Weights of a small self-supervised audio encoder (BEST-RQ): 26041 training examples.
Rows from block 3 of a small self-supervised audio encoder (BEST-RQ), named by matrix and row number. Rows with one number within an expert belong to one neuron, the router's apart. Each number is 50 + 12 x the weight over its row's rms, rounded and kept within 0 to 99. All counts start at 0. After the name is the row's rms in percent of the matrix's.
Before each expert's rows are labels from the 100 clips, of 14976, where the router gives the expert most weight on average: "loudest" is the band of the loudest frequency at the time of the peak; "responds to" is what is common among them. Only what is clearly more common there than usual is listed. The data: Morse code for random letters and digits, with fading, noise and interfering tones.
# router: router (model.blocks.3.mlp.router.weight, 8x320, trained with AdamW), inputs 64-127
# up: expert up (model.blocks.3.mlp.up, 8x320x320), inputs 64-127
# down: expert down (model.blocks.3.mlp.down, 8x320x320, transposed), outputs 64-127

# expert 5
loudest: 1000 to 2000 Hz
responds to: mains hum; thin (high-pass)
router.5 095:40 67 43 42 54 49 48 34 41 43 46 28 68 62 77 59 45 49 52 44 29 32 49 65 55 61 27 58 77 53 71 38 41 32 59 58 55 31 49 61 76 62 46 53 53 53 50 70 28 64 26 48 51 38 65 47 40 71 51 26 58 55 53 78
up.0 104:55 62 47 55 76 84 45 51 52 51 44 47 32 49 54 35 55 54 39 45 53 59 33 38 45 52 70 31 43 48 52 33 46 55 38 35 59 55 66 43 49 49 65 55 44 63 54 56 64 41 54 61 59 60 42 43 46 40 65 75 43 31 56 51
down.0 085:71 61 70 57 19 53 53 63 59 37 36 60 70 59 58 61 60 54 69 55 41 38 34 45 52 54 50 63 44 50 55 55 52 81 40 48 58 49 47 32 55 49 36 59 66 50 53 41 38 49 72 56 47 53 52 44 33 44 61 35 46 54 43 53
up.1 052:56 51 41 65 63 35 51 39 59 55 49 42 40 50 50 69 60 40 56 33 68 45 57 43 38 34 42 57 38 38 60 47 33 62 32 58 66 68 37 46 45 20 55 46 43 38 74 38 39 44 63 69 53 36 27 61 23 55 60 39 39 51 44 47
down.1 051:34 46 38 41 58 47 51 41 47 48 49 67 58 45 37 49 53 53 13 62 47 61 64 53 51 45 59 29 41 42 71 47 60 60 49 50 70 77 54 56 79 43 78 70 54 35 57 39 57 31 67 58 75 43 42 54 49 60 40 52 67 62 59 51
up.2 110:46 50 46 30 62 43 59 32 54 65 51 52 54 50 21 50 31 67 51 29 55 45 63 36 34 36 44 40 69 61 42 42 54 53 45 67 42 21 34 33 55 51 48 35 44 34 58 52 50 54 55 53 70 56 47 54 42 26 59 44 66 49 63 38
down.2 103:49 45 64 63 41 47 36 54 36 64 44 62 35 63 80 44 60 53 51 54 45 70 55 44 51 34 69 53 46 62 61 74 57 56 60 68 37 19 54 62 45 28 37 41 44 50 51 46 54 57 47 71 30 45 49 52 47 38 66 42 44 42 62 50
up.3 101:26 42 53 65 58 67 59 43 54 49 76 45 54 44 61 41 34 32 76 32 45 42 62 40 34 65 39 38 49 37 44 40 44 56 53 56 25 32 53 46 57 42 44 65 49 62 41 52 34 67 44 42 31 44 42 59 54 53 38 54 45 48 38 57
down.3 089:54 54 55 54 50 27 43 40 68 63 44 51 48 49 39 41 63 34 53 37 52 29 55 55 40 51 73 26 52 55 51 61 72 55 47 50 53 39 50 77 62 43 37 51 46 37 40 50 34 70 67 57 56 69 54 65 42 63 58 55 60 52 55 50
up.4 093:25 31 49 66 55 71 44 35 33 29 44 39 56 54 67 51 54 32 43 69 60 65 45 46 44 37 49 40 56 62 44 62 44 52 39 58 66 40 23 70 56 31 44 68 44 42 40 68 24 73 50 58 47 54 44 66 61 69 41 48 36 61 58 49
down.4 083:56 61 62 50 67 49 43 80 61 55 39 58 51 56 36 64 48 43 50 63 48 34 47 41 27 47 60 41 64 52 35 72 65 37 50 54 38 65 58 52 42 45 40 49 53 51 79 52 43 54 38 38 31 45 37 42 30 55 38 48 46 37 56 42
up.5 086:68 53 43 31 44 47 56 29 40 64 64 59 44 29 46 67 50 60 62 41 47 49 44 61 53 54 41 61 54 70 54 69 58 63 36 28 38 34 37 37 48 63 27 58 32 48 28 42 58 70 75 43 57 49 64 41 48 55 55 47 62 45 57 54
down.5 095:42 44 39 45 66 67 41 28 59 40 62 41 69 54 56 54 48 46 48 38 53 63 49 51 41 54 66 65 60 40 56 60 76 51 53 66 56 57 58 47 49 78 43 36 77 44 54 67 48 36 45 42 38 75 55 45 51 31 43 43 37 63 43 46
up.6 081:52 38 43 55 60 67 56 54 45 30 64 51 46 73 36 50 50 69 53 42 56 43 41 48 66 53 65 28 70 46 62 50 54 40 46 28 41 44 37 70 72 48 52 31 38 37 41 39 58 23 49 53 46 54 46 51 73 38 37 69 58 28 48 42
down.6 086:62 35 33 40 47 36 42 64 42 43 59 51 41 53 33 54 41 36 40 64 60 53 56 44 34 65 65 48 42 59 25 38 58 52 29 53 44 58 62 50 43 56 54 59 64 48 45 60 48 50 60 49 63 59 48 55 38 39 54 75 49 56 45 59
up.7 104:43 56 59 52 59 78 57 62 41 66 47 40 49 63 44 52 30 29 51 45 62 49 33 34 57 49 63 32 55 37 29 45 41 55 53 55 62 42 52 53 54 31 35 47 20 39 68 74 35 43 33 71 47 57 30 32 47 60 52 70 32 40 52 32
down.7 099:57 50 83 72 65 67 40 40 38 41 65 60 49 43 48 55 49 62 35 52 47 52 32 34 56 46 28 48 55 56 53 59 53 41 74 29 53 51 51 50 49 66 61 20 27 64 52 61 41 21 61 46 48 49 50 47 49 36 42 46 32 51 40 50
up.8 083:57 51 69 59 44 46 47 71 31 43 30 47 39 49 74 41 40 74 43 41 54 46 75 58 34 42 64 55 50 58 57 63 49 57 48 49 36 65 41 56 49 46 47 46 58 49 41 44 63 62 68 56 64 50 57 35 29 55 38 48 28 41 68 52
down.8 107:29 41 62 36 57 57 25 38 47 16 17 43 65 42 24 78 60 54 54 54 63 44 53 50 62 85 29 57 48 40 55 63 63 31 47 49 55 33 50 41 45 47 41 54 47 64 71 44 55 34 50 55 38 39 83 42 47 48 22 45 42 47 39 57
up.9 079:45 54 72 43 49 37 42 29 41 44 45 49 37 46 50 45 60 65 65 37 23 47 53 72 45 42 50 47 40 50 32 51 41 35 60 58 59 45 43 48 50 57 65 59 33 36 66 67 60 52 67 62 45 42 58 54 52 44 53 56 39 49 33 40
down.9 076:50 51 57 53 38 51 42 50 54 52 36 60 49 61 38 66 42 41 49 64 51 60 51 59 53 29 62 41 52 47 70 39 64 61 50 62 50 66 66 47 53 64 43 56 63 54 62 54 48 39 60 48 50 45 57 60 65 38 54 21 74 41 50 37
up.10 088:59 56 36 71 50 58 56 56 60 62 38 59 49 51 49 66 31 58 35 56 62 43 58 38 41 64 30 60 49 57 57 47 47 57 38 72 41 48 58 64 48 52 48 47 42 40 68 53 28 54 48 32 49 51 54 58 52 60 48 50 39 60 50 31
down.10 096:44 55 38 50 40 33 54 63 49 48 63 65 30 71 47 62 55 50 37 49 58 62 61 42 31 41 47 75 50 58 49 62 56 60 54 45 72 30 58 48 50 34 60 22 44 69 64 53 56 61 51 52 53 46 57 12 32 50 14 73 39 51 59 46
up.11 110:64 64 66 50 47 38 62 41 61 45 69 57 66 53 54 49 48 59 81 55 54 57 46 64 52 42 41 55 67 36 58 43 36 46 52 40 38 57 50 36 48 33 53 46 47 51 31 54 19 49 42 53 45 47 34 51 56 57 35 50 30 73 61 49
down.11 109:42 41 56 35 42 83 38 48 46 44 37 50 62 48 62 52 34 56 53 48 58 53 47 29 66 33 41 78 37 58 42 43 65 50 67 40 57 73 40 36 54 47 62 42 42 35 65 48 53 62 43 61 36 27 40 40 66 42 51 58 47 55 41 67

# expert 2
loudest: 250 to 500 Hz
responds to: tone: low; quiet level; mains hum; thin (high-pass)
router.2 106:59 48 56 53 45 43 54 66 54 54 49 55 56 52 41 27 48 45 21 55 66 57 66 39 77 34 40 48 54 36 46 49 57 42 51 58 48 46 56 51 52 32 40 62 63 17 51 37 47 58 46 48 39 34 51 51 54 47 53 47 59 59 45 71
up.0 115:65 58 46 42 49 45 30 53 65 24 47 52 65 34 54 34 51 41 50 93 61 58 48 58 37 65 50 52 58 38 44 46 37 52 54 60 42 37 42 33 51 57 57 55 40 42 55 43 56 66 25 82 45 26 64 55 40 44 55 68 68 53 52 46
down.0 118:65 34 43 57 34 48 41 43 40 57 36 57 65 65 33 69 47 80 65 45 48 53 30 31 44 58 52 50 49 53 72 23 34 47 51 55 51 41 52 45 43 45 60 52 41 50 45 52 58 64 56 42 40 45 62 31 68 42 29 52 64 44 70 75
up.1 102:47 57 40 54 28 46 27 47 51 66 53 51 43 57 32 49 53 61 38 70 77 56 30 66 60 47 55 31 28 38 45 36 41 45 60 56 38 42 40 36 50 41 44 52 54 44 64 58 45 49 43 43 47 38 37 53 49 41 43 47 27 59 42 40
down.1 107:71 43 32 49 45 53 56 71 31 67 58 44 55 54 50 68 33 56 44 63 33 42 74 59 59 45 68 47 48 47 90 48 27 47 49 47 58 50 48 67 52 51 67 59 43 40 55 50 42 59 41 50 45 48 65 50 37 46 63 42 33 37 72 54
up.2 112:46 53 28 45 53 52 47 43 55 53 36 40 48 58 45 71 47 59 62 45 42 53 50 31 65 45 58 36 55 36 60 62 52 59 43 53 41 45 44 40 45 49 59 37 58 48 50 55 59 58 36 36 57 52 61 73 50 65 38 65 55 40 43 47
down.2 110:36 52 68 71 39 44 39 49 50 29 46 69 28 60 26 46 47 51 47 49 86 45 47 29 47 44 50 41 39 36 59 39 54 32 42 40 66 52 37 55 52 57 47 35 46 24 47 57 27 45 56 62 45 22 26 59 59 54 32 60 61 53 50 30
up.3 087:45 59 40 63 54 56 52 51 52 60 50 49 34 49 35 32 60 50 38 50 57 54 43 60 66 35 64 25 47 60 36 50 43 32 39 42 41 25 32 49 61 60 59 24 62 38 46 39 51 50 48 44 55 62 22 42 57 31 26 53 45 23 38 64
down.3 090:65 52 60 56 51 47 57 32 66 55 69 55 63 42 46 64 57 66 49 53 43 36 54 34 49 42 58 61 50 40 32 64 52 63 66 51 65 46 62 51 54 75 57 34 75 44 62 49 42 53 55 47 38 49 65 56 36 41 64 71 60 55 57 45
up.4 111:39 35 51 60 59 63 60 52 66 69 37 56 73 52 41 55 51 66 60 57 45 32 61 57 49 61 72 61 43 53 31 38 74 84 58 55 49 70 59 59 53 38 72 34 45 64 59 46 55 55 66 53 49 33 66 58 44 33 61 67 44 32 55 40
down.4 118:55 57 46 62 32 47 54 38 53 53 55 35 45 60 53 56 31 14 55 59 57 36 40 45 65 59 45 63 34 57 32 40 43 29 47 54 32 60 67 47 52 45 44 78 71 50 59 46 55 50 51 52 48 74 68 61 58 58 45 52 65 43 45 41
up.5 124:49 61 53 73 63 49 54 43 63 61 45 41 67 34 43 59 61 56 28 37 60 63 55 40 60 34 60 63 43 50 34 60 50 70 64 54 43 50 52 47 60 48 71 62 39 43 46 67 52 36 57 56 44 49 50 60 25 55 32 41 51 56 76 40
down.5 106:56 54 73 56 56 61 58 39 53 49 45 34 56 40 53 45 47 44 29 66 66 63 62 28 70 55 69 55 31 36 40 38 32 58 49 42 60 53 29 33 42 50 64 42 42 63 48 52 52 62 64 44 45 47 44 76 63 66 46 64 68 46 43 36
up.6 111:37 44 66 65 51 33 54 48 62 51 52 38 55 56 21 55 49 47 46 60 45 47 23 65 28 58 48 66 52 55 48 42 34 53 42 40 46 46 54 42 56 67 51 44 53 56 42 68 60 67 64 52 41 31 31 42 64 45 59 64 54 40 59 71
down.6 104:40 51 35 51 62 52 54 28 63 44 64 27 64 35 56 44 38 60 65 59 63 47 63 48 57 61 45 57 57 34 49 53 48 58 47 41 36 55 56 55 55 49 62 41 45 47 38 38 62 26 59 73 41 47 32 37 66 31 62 51 30 55 45 52
up.7 103:36 69 50 25 41 56 41 50 34 29 41 41 52 45 45 42 40 64 53 48 68 41 60 53 65 67 51 59 32 33 44 32 61 36 37 48 24 57 38 60 57 31 71 36 60 68 56 66 57 52 50 57 38 61 53 72 55 57 61 44 34 37 47 30
down.7 107:31 25 30 43 62 43 59 55 47 65 52 55 30 48 32 49 43 56 61 58 32 56 61 46 68 52 31 29 50 43 43 45 49 52 40 48 26 46 66 73 43 62 69 30 55 49 52 25 46 48 41 47 46 56 61 42 41 39 48 65 38 46 64 63
up.8 104:50 56 43 46 57 36 32 45 39 25 53 21 59 57 31 51 31 59 48 37 62 55 67 49 51 30 57 77 53 45 51 43 38 32 61 52 60 76 54 33 71 59 47 54 53 43 82 51 33 45 60 69 69 50 50 35 59 34 43 46 45 47 51 55
down.8 101:40 62 55 43 73 65 46 40 58 70 49 61 50 27 44 71 70 31 49 39 50 50 38 64 75 41 61 44 25 29 41 53 61 55 40 49 55 68 59 41 26 66 38 46 35 65 42 49 63 55 56 51 28 52 41 52 64 56 39 50 54 41 31 55
up.9 100:48 56 31 35 47 44 38 52 63 47 48 61 45 53 55 48 45 45 19 56 31 54 52 44 45 48 35 57 45 33 58 47 63 43 41 47 60 66 37 52 48 67 48 51 69 41 58 40 52 56 50 51 41 73 56 52 64 43 51 46 28 43 49 60
down.9 093:44 52 51 54 62 44 54 66 69 51 75 49 57 35 62 50 21 70 18 34 49 61 48 61 49 32 58 66 33 59 68 36 66 42 50 70 69 62 79 43 63 52 56 47 53 69 43 49 54 69 47 26 34 52 62 46 47 44 69 63 39 50 62 42
up.10 087:31 32 67 40 45 40 19 43 43 50 57 39 44 76 63 46 63 67 27 28 46 41 53 65 33 53 49 58 58 55 39 58 88 40 53 53 59 61 43 41 45 36 63 58 53 47 49 38 43 51 37 37 49 34 59 52 46 63 74 59 51 50 37 37
down.10 084:48 47 30 54 58 42 50 34 50 46 29 54 51 39 48 63 42 59 45 65 39 69 43 57 64 22 34 52 84 68 64 58 42 48 43 37 48 50 75 56 63 57 37 61 62 53 62 39 63 55 64 53 77 44 61 53 59 48 53 37 61 64 52 58
up.11 095:35 20 67 38 45 70 51 55 49 53 53 42 51 33 52 42 55 55 32 41 34 48 72 62 40 51 69 28 44 59 48 75 50 41 58 51 27 41 38 47 39 44 46 48 45 56 67 44 51 27 59 42 60 57 59 53 51 60 43 72 51 47 39 47
down.11 090:73 64 44 51 40 45 64 67 59 46 62 70 54 76 32 54 58 49 58 57 50 38 59 32 43 38 46 61 53 41 46 37 45 66 37 52 52 33 45 47 61 42 36 27 62 51 46 72 35 53 42 40 61 49 62 74 38 46 25 52 45 57 58 46

# expert 7
loudest: 500 to 1000 Hz
responds to: tone: middle; interfering tone; reverberation; rumble
router.7 095:47 47 41 60 59 41 23 48 54 46 54 45 55 41 59 53 37 44 36 65 41 67 50 34 47 50 51 39 34 29 62 62 57 60 48 65 47 55 59 45 30 44 35 35 47 61 53 51 64 52 51 51 51 56 58 44 50 59 41 60 45 66 69 50
up.0 112:55 42 49 61 48 38 54 65 49 68 29 31 25 47 60 40 60 59 57 50 48 45 68 59 68 49 60 35 53 56 48 52 50 62 35 45 38 49 47 43 35 59 50 50 56 66 55 39 54 52 35 52 52 69 54 61 56 56 42 57 48 61 53 54
down.0 112:50 55 67 47 32 47 57 49 39 30 41 55 44 50 40 40 50 54 48 33 49 47 42 67 64 38 37 33 35 51 65 46 24 61 41 52 58 41 56 59 65 31 37 46 47 56 41 49 42 54 42 57 46 49 40 52 61 36 49 56 70 49 74 35
up.1 066:41 50 50 52 60 15 59 41 43 60 44 66 36 43 31 51 65 38 38 62 33 89 65 49 54 57 43 46 49 46 51 46 22 49 70 57 66 60 45 52 58 55 43 46 26 36 63 44 53 64 56 55 66 29 63 38 48 48 70 31 63 36 41 80
down.1 075:52 52 42 49 33 41 53 55 46 57 66 36 58 48 42 49 56 29 39 56 53 32 37 48 47 60 32 38 50 29 62 63 42 49 28 48 66 61 71 52 54 45 37 71 35 45 46 48 67 59 41 52 53 36 43 47 52 50 47 44 68 61 61 46
up.2 097:33 48 47 74 66 44 44 40 52 51 67 50 54 52 48 62 47 74 57 34 61 60 38 71 36 48 60 65 34 58 36 37 71 43 38 39 48 63 34 43 59 37 46 31 44 51 51 56 30 65 71 37 57 57 58 40 44 36 73 63 74 56 52 60
down.2 101:50 67 50 50 52 42 67 54 61 36 63 56 59 41 59 38 45 43 44 55 39 48 45 28 47 61 50 61 37 53 26 62 27 48 39 51 45 50 52 48 59 47 39 54 52 54 64 74 54 48 62 65 42 48 33 58 72 54 44 60 36 47 33 73
up.3 141:56 39 50 29 42 52 35 49 50 45 37 67 46 42 59 44 60 59 73 63 48 51 47 54 62 52 46 49 50 46 50 72 60 60 51 32 54 57 49 36 56 59 56 49 60 31 45 43 46 57 51 48 56 69 45 59 47 59 40 70 24 50 37 50
down.3 156:58 58 40 53 38 48 66 48 32 51 64 54 43 20 60 58 43 60 43 55 69 39 54 43 44 37 49 45 46 39 53 59 55 46 63 47 78 46 61 36 31 54 54 30 49 54 40 59 51 38 46 83 55 63 72 35 62 58 58 62 47 73 47 63
up.4 132:41 20 40 50 49 53 45 38 57 37 55 57 56 65 49 60 43 22 76 60 60 31 83 66 41 37 60 38 56 35 52 38 43 56 44 48 66 58 59 49 38 41 61 24 46 57 39 34 69 53 42 65 68 49 52 38 68 35 65 52 49 29 49 69
down.4 124:44 58 40 43 65 62 59 46 30 40 40 47 52 55 48 33 22 35 59 46 61 26 51 52 57 46 51 27 76 50 44 26 59 63 36 35 51 42 51 55 39 58 46 43 44 50 54 58 46 55 42 52 54 41 36 57 73 32 67 62 25 49 26 33
up.5 072:40 48 64 55 54 43 29 46 44 49 71 62 35 42 29 68 69 68 54 28 55 42 52 62 57 69 45 59 52 50 44 37 44 73 45 54 46 69 53 55 62 58 51 55 78 55 33 33 48 44 54 50 70 39 35 40 53 38 42 57 31 70 64 47
down.5 086:66 40 43 61 30 53 41 79 55 65 53 66 28 32 82 55 47 61 34 42 37 54 42 66 40 59 43 56 61 50 50 61 37 49 43 72 65 44 36 49 64 49 40 33 51 50 39 40 48 62 52 54 61 20 70 50 40 43 60 45 55 32 55 48
up.6 147:57 48 45 48 36 45 44 39 47 28 58 66 52 41 52 53 45 41 62 39 49 43 52 64 42 53 61 62 35 46 41 53 44 37 55 37 28 59 41 43 44 76 57 61 64 30 55 48 58 64 29 61 66 39 34 57 33 78 38 32 43 63 41 33
down.6 121:37 35 64 39 30 49 49 52 44 72 45 59 58 38 48 40 42 64 50 47 56 64 40 54 52 77 68 49 23 51 64 51 45 33 68 52 44 49 52 47 42 37 68 68 38 72 31 48 46 48 61 53 44 51 53 53 60 33 28 61 60 49 52 38
up.7 118:78 31 50 56 45 44 52 51 53 55 59 62 41 37 63 46 62 51 23 63 38 30 41 44 52 55 41 59 42 57 47 66 49 41 57 36 42 64 31 46 59 49 36 42 18 76 64 36 66 33 61 39 41 25 42 41 47 42 68 31 32 49 61 35
down.7 140:26 43 56 38 46 38 59 41 42 38 38 59 53 46 52 56 58 57 51 45 82 44 64 52 46 46 39 42 57 45 61 37 54 22 50 54 47 66 61 53 60 46 46 69 69 50 50 56 43 71 57 56 53 46 67 45 39 37 37 61 52 57 49 38
up.8 093:79 61 59 35 56 34 55 55 40 37 48 46 54 44 50 37 53 55 55 54 57 50 59 37 54 37 48 54 62 56 71 50 36 50 62 47 64 40 48 66 45 25 54 62 33 60 50 49 51 46 40 53 51 37 54 68 55 59 38 64 57 54 57 64
down.8 092:66 37 74 53 43 80 63 52 56 42 49 39 33 52 43 62 58 26 50 56 44 40 38 50 58 66 44 61 55 47 64 37 51 44 29 63 58 59 70 25 54 47 48 23 51 51 47 31 34 51 57 55 58 60 64 35 35 60 61 65 37 63 44 47
up.9 069:72 35 53 56 46 43 59 53 38 79 62 51 56 40 60 51 48 51 43 34 67 50 57 16 60 49 63 62 76 59 47 76 42 56 31 49 57 58 65 55 52 48 58 40 38 39 34 68 76 20 44 56 58 63 59 34 62 50 53 32 33 63 55 49
down.9 084:38 33 41 51 55 53 64 38 61 52 45 41 56 64 70 66 43 55 59 59 77 35 49 43 53 51 65 41 38 56 46 58 59 57 55 63 36 48 40 57 59 52 39 57 78 36 46 65 48 50 67 60 45 36 68 63 48 68 50 62 48 33 39 58
up.10 072:76 50 67 34 41 52 40 45 47 27 40 59 63 34 25 55 48 68 55 52 67 59 73 77 73 54 38 63 48 42 40 69 51 48 54 68 60 39 61 36 49 62 48 48 62 49 40 45 56 35 55 35 53 48 33 35 50 37 44 39 52 47 44 54
down.10 080:42 68 25 36 66 59 60 67 33 63 54 40 41 68 40 62 41 45 49 44 55 45 43 43 68 52 33 45 45 66 70 47 59 48 64 46 75 37 48 48 28 68 54 14 60 39 44 57 68 32 74 21 56 64 66 68 45 53 51 45 43 73 49 75
up.11 102:38 57 47 50 56 34 44 76 57 58 55 49 65 62 41 62 34 27 46 63 74 52 65 46 58 37 35 55 58 44 66 78 59 39 39 57 59 71 63 52 46 36 57 40 67 55 48 48 38 32 60 52 53 44 44 60 40 46 45 28 58 55 33 54
down.11 098:43 79 57 42 32 36 50 68 69 45 38 49 59 63 54 38 56 52 52 54 71 33 56 60 44 63 62 78 57 50 52 36 48 62 69 55 46 50 52 39 40 42 57 30 41 66 44 51 34 66 40 41 27 54 35 65 43 67 41 25 65 41 47 54

# expert 4
loudest: 500 to 1000 Hz
responds to: reverberation; muffled (low-pass)
router.4 096:62 54 59 64 57 41 41 53 35 45 56 56 55 43 45 71 49 65 59 36 59 40 51 30 53 43 46 49 58 63 67 40 23 16 36 36 52 63 33 54 23 38 50 63 36 36 23 45 48 38 50 55 32 61 37 57 65 52 48 48 54 65 67 41
up.0 114:52 58 58 45 48 48 40 64 49 66 50 61 34 24 37 48 34 52 35 53 47 42 57 47 64 39 33 68 76 56 60 39 68 51 62 40 48 67 49 61 36 51 47 49 66 54 42 42 60 49 59 65 36 11 29 46 51 48 72 56 61 48 34 36
down.0 106:52 54 69 32 58 59 46 49 48 55 43 49 49 53 43 49 49 57 30 34 38 50 54 32 62 47 38 56 52 64 65 67 59 58 51 33 33 34 31 45 60 53 44 48 49 53 71 60 74 48 43 36 54 57 40 60 35 66 46 53 43 29 74 45
up.1 104:60 58 50 35 40 62 48 51 38 50 49 57 36 54 56 51 39 40 38 32 49 58 42 62 56 52 37 47 56 63 61 60 35 72 52 44 53 47 65 50 43 55 66 39 51 52 61 41 71 13 53 74 35 51 59 46 41 50 46 50 43 65 72 34
down.1 114:56 51 44 45 58 61 60 60 29 61 42 38 53 52 52 51 39 67 55 44 52 39 43 41 36 58 54 44 46 27 56 60 73 39 35 42 69 42 52 44 44 71 53 61 38 67 42 39 41 63 21 62 34 36 45 49 46 33 45 62 35 50 36 52
up.2 095:58 51 59 33 53 53 57 63 57 59 69 47 47 37 41 50 40 62 54 67 54 48 47 41 53 63 59 55 46 51 55 67 32 54 52 38 33 61 46 19 33 57 53 31 45 44 54 45 51 30 71 53 67 44 32 41 33 53 40 59 55 43 39 37
down.2 080:61 39 36 52 64 61 51 44 45 37 59 54 33 34 16 40 37 45 52 53 66 48 70 48 62 77 54 64 54 60 30 39 37 62 53 66 53 25 55 37 33 39 78 60 52 48 43 54 71 54 53 48 62 32 52 47 54 53 38 42 29 42 40 59
up.3 078:48 80 56 31 60 54 50 40 51 63 47 57 51 48 50 43 32 60 27 42 58 53 64 45 48 48 32 40 55 57 57 62 71 56 46 37 57 40 35 61 55 61 33 33 54 65 35 21 54 58 65 68 42 28 41 52 46 44 50 43 33 51 47 52
down.3 080:44 71 82 46 62 60 70 31 63 59 44 46 66 32 69 52 60 54 54 48 55 50 48 63 47 78 29 29 63 63 15 47 46 52 33 63 53 55 47 48 47 33 47 52 25 50 49 55 58 48 54 52 31 47 49 66 52 56 59 51 41 42 50 58
up.4 081:61 49 55 44 57 46 38 53 32 27 67 40 54 42 36 53 52 42 46 52 58 62 53 61 56 42 63 41 61 59 34 51 26 58 58 47 64 70 36 62 78 51 53 65 30 31 53 42 28 63 30 63 54 50 28 58 39 55 43 45 46 32 40 52
down.4 074:48 45 47 34 68 49 43 63 53 44 25 37 43 51 32 54 54 49 31 66 50 49 48 56 58 23 52 54 43 65 75 62 53 43 21 68 50 55 68 43 38 29 62 55 59 76 71 58 30 57 38 40 55 65 52 62 58 36 60 40 29 43 55 42
up.5 064:47 47 45 48 50 49 29 28 55 77 46 42 71 61 43 43 70 46 65 53 41 40 57 36 43 55 54 45 42 42 36 43 52 41 66 59 54 69 51 63 49 58 43 61 68 52 74 59 35 60 49 64 67 56 36 60 35 43 38 36 47 45 46 47
down.5 068:29 46 52 50 49 54 40 57 42 35 28 59 52 60 61 41 47 64 45 49 47 48 34 54 48 40 52 42 61 30 67 49 46 67 23 36 34 39 32 58 63 47 52 62 54 41 47 39 54 52 55 46 55 67 39 65 36 59 49 66 51 33 58 48
up.6 133:42 46 42 69 36 72 69 61 48 48 31 33 45 54 55 35 53 45 43 32 60 26 57 64 56 48 42 42 52 41 55 47 13 47 49 49 45 44 82 53 45 62 47 58 54 66 45 55 55 54 42 68 51 31 42 64 59 56 48 45 59 58 51 54
down.6 111:33 46 36 45 48 66 46 42 43 35 53 51 57 47 38 62 35 43 37 49 54 38 61 53 49 37 63 49 33 62 46 46 59 43 43 41 49 65 50 35 49 57 54 46 66 29 54 28 49 60 71 74 33 43 77 61 44 51 54 47 68 86 55 54
up.7 128:46 30 66 51 43 45 60 38 62 54 50 49 74 56 38 41 86 38 31 29 63 48 46 59 41 33 50 47 65 48 59 60 38 42 48 68 67 42 66 42 53 63 42 51 49 53 52 48 67 52 48 45 55 55 42 42 49 45 32 55 52 53 54 71
down.7 122:45 34 42 52 44 41 87 72 56 50 62 69 40 52 72 52 55 42 59 52 79 58 58 50 52 50 57 38 65 60 51 52 43 36 41 61 49 47 60 44 34 57 66 42 37 55 76 51 53 58 49 27 63 44 51 51 73 56 39 68 66 49 50 59
up.8 102:25 56 71 61 41 48 26 46 66 43 60 56 53 68 31 31 38 50 46 42 49 36 55 63 56 48 33 52 42 40 43 47 53 55 62 62 63 48 30 39 55 42 53 28 80 65 24 71 52 52 32 51 48 48 64 59 44 77 58 57 37 63 47 48
down.8 100:60 51 29 75 41 51 53 63 66 43 55 52 52 50 35 42 62 47 37 60 60 70 76 56 55 48 53 41 89 27 48 44 33 60 66 70 70 49 47 53 40 52 42 63 53 52 61 63 49 57 73 55 64 96 54 46 52 48 58 71 39 64 44 52
up.9 098:41 49 54 49 38 65 81 57 60 55 64 53 35 39 51 36 59 48 47 40 73 61 65 45 40 43 52 42 53 38 38 67 36 54 64 62 64 57 51 43 52 47 45 47 41 67 65 39 15 45 52 50 36 26 59 40 64 73 72 47 43 44 42 44
down.9 101:67 59 63 58 43 54 80 61 37 51 54 43 71 54 52 76 59 44 49 42 55 36 68 43 37 65 69 25 65 32 65 37 44 48 38 60 52 43 48 62 66 57 55 61 45 49 56 39 41 30 65 73 44 46 75 42 46 37 29 53 55 30 52 35
up.10 100:26 36 62 45 51 52 43 58 41 37 64 63 55 53 60 36 62 64 52 70 53 59 46 41 60 15 60 52 43 50 63 48 43 61 48 39 88 48 57 76 42 56 61 46 49 47 51 60 62 28 45 54 52 31 58 55 50 50 64 40 49 44 37 53
down.10 103:63 47 47 48 53 56 48 72 47 44 65 41 72 51 52 78 46 48 46 35 58 48 32 52 58 45 49 64 55 44 53 42 34 32 37 51 52 56 46 65 54 50 21 43 34 41 58 34 42 68 34 53 44 47 59 84 25 69 52 34 43 56 56 50
up.11 076:44 44 50 77 61 56 54 43 51 33 54 44 51 60 50 76 51 54 44 57 28 36 51 49 43 57 44 43 37 26 53 60 47 22 45 74 55 60 56 60 37 56 38 50 40 54 43 53 48 72 58 40 52 61 54 40 56 37 59 38 61 54 51 53
down.11 081:52 59 38 28 64 41 45 47 57 66 61 57 63 21 56 52 43 58 35 42 39 36 32 38 41 37 44 44 45 60 48 47 65 35 75 48 31 52 49 38 58 51 69 41 50 68 74 37 36 56 52 59 65 46 61 37 46 61 51 47 63 47 46 41